{
  "arch": "unet",
  "train_examples": 48750,
  "block": "plain",
  "upsampling": "nearest_conv",
  "residual_init": "none",
  "momentum": 0.9,
  "nesterov": true,
  "orthogonalizer": "newton_schulz_5",
  "steps": 13800
}
Rows from block 3 of a small segmentation model, named by matrix and row number. Each number is 500 + 50 x the weight over its row's rms, rounded and kept within 0 to 999. All counts start at 0. Numbers have three digits each.
After each channel's rows are labels from the 100 images, of 14976, where the channel reaches its highest value: "strongest on" is what is common among them. Only what is clearly more common there than usual is listed. The data: rendered made-up planets.
# conv: 3x3 conv (model.enc.1.1.conv.weight, 128x128x3x3, each kernel summed), inputs 0-127

conv.1:455468558471548538522515476540464444550500544506504578470555485464502499551562538484523522522479384446487505555555450492482535485624482442546461522402352543546500445495516491522555556452554500535485376472518535507503434560405479448476416596510499536453510567539460345476521506526485578463438507496531471477493592529502528481441472443439488414496547491442522496432427510402561467541425
strongest on: cracked ice world

conv.117:477473459517496477446397504542507386545532460488513519452535581448519515595538481421534567536475566354554466529532554496474475578494476598552437537516538489568562456590521520416505531470453516563508475555468512523440434514470666512518601527536467585540482518538444426391508527456520514415498527412488559499478427468536444495564513481460500566495463474522498472529522499506507403502456
strongest on: rings; cracked ice world

conv.94:556520567545516545533597556440493518525526525505491557514599477511578462549583508583502522509541520541505498515516477542565512548437588604544557530489512492447547561549496408536404493490412515540545478461482525544570517484522558587512552527479546484540511486473511530485466529497570435446521500492450452544594544706540620514519510512526516515536450498410470399530501568423430514532522
strongest on: half lit; cracked ice world

conv.55:506531508486522477599623531561509506563467460508512481451498473477545512449541475515521473479561438623528530454515527498512487497494496514486599446543473468620553524552500592493508465502517506554549517471451489545552511496501636425519487496440538394509547421474512490446561422448455517466539488531551534551448534508477589583488456536501498452502398578416457420585411527432530487438638
strongest on: half lit; cracked ice world; cloud-covered world

conv.11:474565487498494470503479543429551570505464534522627662426519574484453499513497495561462475597446522521528453497514512546502534485560477597478503495497541603536472501561483512416557452481522483458529474504487432459520472572535548530464538500472476462504570476476408499410530409483505543495476460522506457511535481517550582598566521555469473414623484554482486431430633513614424482512496
strongest on: moons: three; cracked ice world

conv.63:479504453538509483419517449489514367464481482547495490437516477481549442485456476486485468555493512432446521485480459459475492419431500495375580476488495544467495557464534406404444452513445455534513531455484537397480518501545524497499504524496485491458514526465524503454348459422526575543371493440506441495477461491441416498451505422462446457474456465426457586504632505559352496459529
strongest on: glowing rim; lava world

conv.46:571510522443579456487492504481430512497511572463601479477505425403511536583544542407578520474567476497494410491556493569529486523536529640512498543453537515634448487532523566523463527534556525594501500555497548547469507463492464528409425488572570498555452601449548427406495535488460516483393511565526529516435481477475470557480561485557421419442475564569536491525468495547502460469513
strongest on: polar caps

conv.115:503509420406508392475529452418536452472428498505532457439456446538476512458465660451479519561437440522543531502557481545524486532546489560528467510471459605551520458525474583381514492526477523556449511408512470510586530439465500423435464456509468352451526541548457424507511518529501512457479431467475565440433520556424541528551495482535476488553463480416489500420478580454593515493481
strongest on: rings

conv.57:557543449435571471443520511475431548492573485445499418459593539421539511504585477474544462485464446564546565489520506527489553616588541547591509491619409547570449515416503490543518543466474573443562503442443510572511567522406570483465483520484502531521505498460499468440536528478524490480396552540496507509497501539460473582426511449430427442485543520544568600467523554497517400493414
strongest on: polar caps; cracked ice world

conv.81:623472557501525502533514491537512499452542424464494506518605552503524526534570493548534547567484455545511542520474490570522485515493559489524583489481482459479572466442518502547449533548554480495612517514416542526566496481450445500461517386444450626503469460505451458425452498453603561488469422504502549530542478448485567518521481455396431430536504407426515449510474456514477505692556
strongest on: polar caps; half lit; cracked ice world

conv.0:555485497459557507507432456505592500437462515480564476453495471476452462497491497542511464484518427426489508581517495467433599475559490512448525557397404447606570522508496557491531459508381486544511522361543478478512489462433523459416489466463498461529512451454446503426574498510461524499491472521607409496452428602400584495433461478468464437551490541436414555409544497509455517457454
strongest on: moons: three

conv.114:554546483452505472537531569448582513540531552428544471504527444467580474487520467460586486537417541573542481490490542535444444436547526503481570544455386482525475486602498511550428533479432506410481490562488601481548555456401403468520488528465486477453466556526413492472496447415556493467524527563559479576475474426462585537559459448474541421549467490474367465431519470394505481446517
strongest on: cracked ice world

conv.53:413489450528423526480510531431442469516421452490488504516564424429526468471472412427558410618421490509538451458456401476475480528561505557444423419576478417488540602488500439621474572476469476458543456494492453422499476439439496436499402505416470461534502371446473493440489531468458483492472478452531471466506497488481488546508431518507593453444448510481434462485443496445535568487467
strongest on: cracked ice world; gibbous

conv.126:513550491562472497503561544444488514528558510479520521491509547562491508566526579512479541506450506474585545496571573507529530562591555585327504441402524567530522599521453546499524554598487501516544487442519434545453586505574481487480491532518541483549507505507411544529577505570521447504566561524454503482542530432579542513547562551567551555522548550593623431459515553557517523522425
strongest on: cloud-covered world

conv.29:574532466482562469542486476481511531488455486573522464479473403509518474512432570564541563457455501542535439462524491449561526537570496422560472524465521468442421402517510537556550544548416530541481386448533505491499560452522503509578467448549550460553485562534506527502518605401428437486581560552524459572505633406440459518614542479464540468496476559439443555549491524525495530512387
strongest on: cloud-covered world

conv.121:525536460496500529509585490522531552528530578528503545462610542553442502425529409413442426570520515533494376502457543540460520534500538565514436448457522513523485463457477447510545425460503499489454470542475476538528501465484504501493493503561415494527601537509551564561478518549593417484418547453478560510467545719519554499526563490518448527596506374475471543551509510491432533529505
strongest on: cracked ice world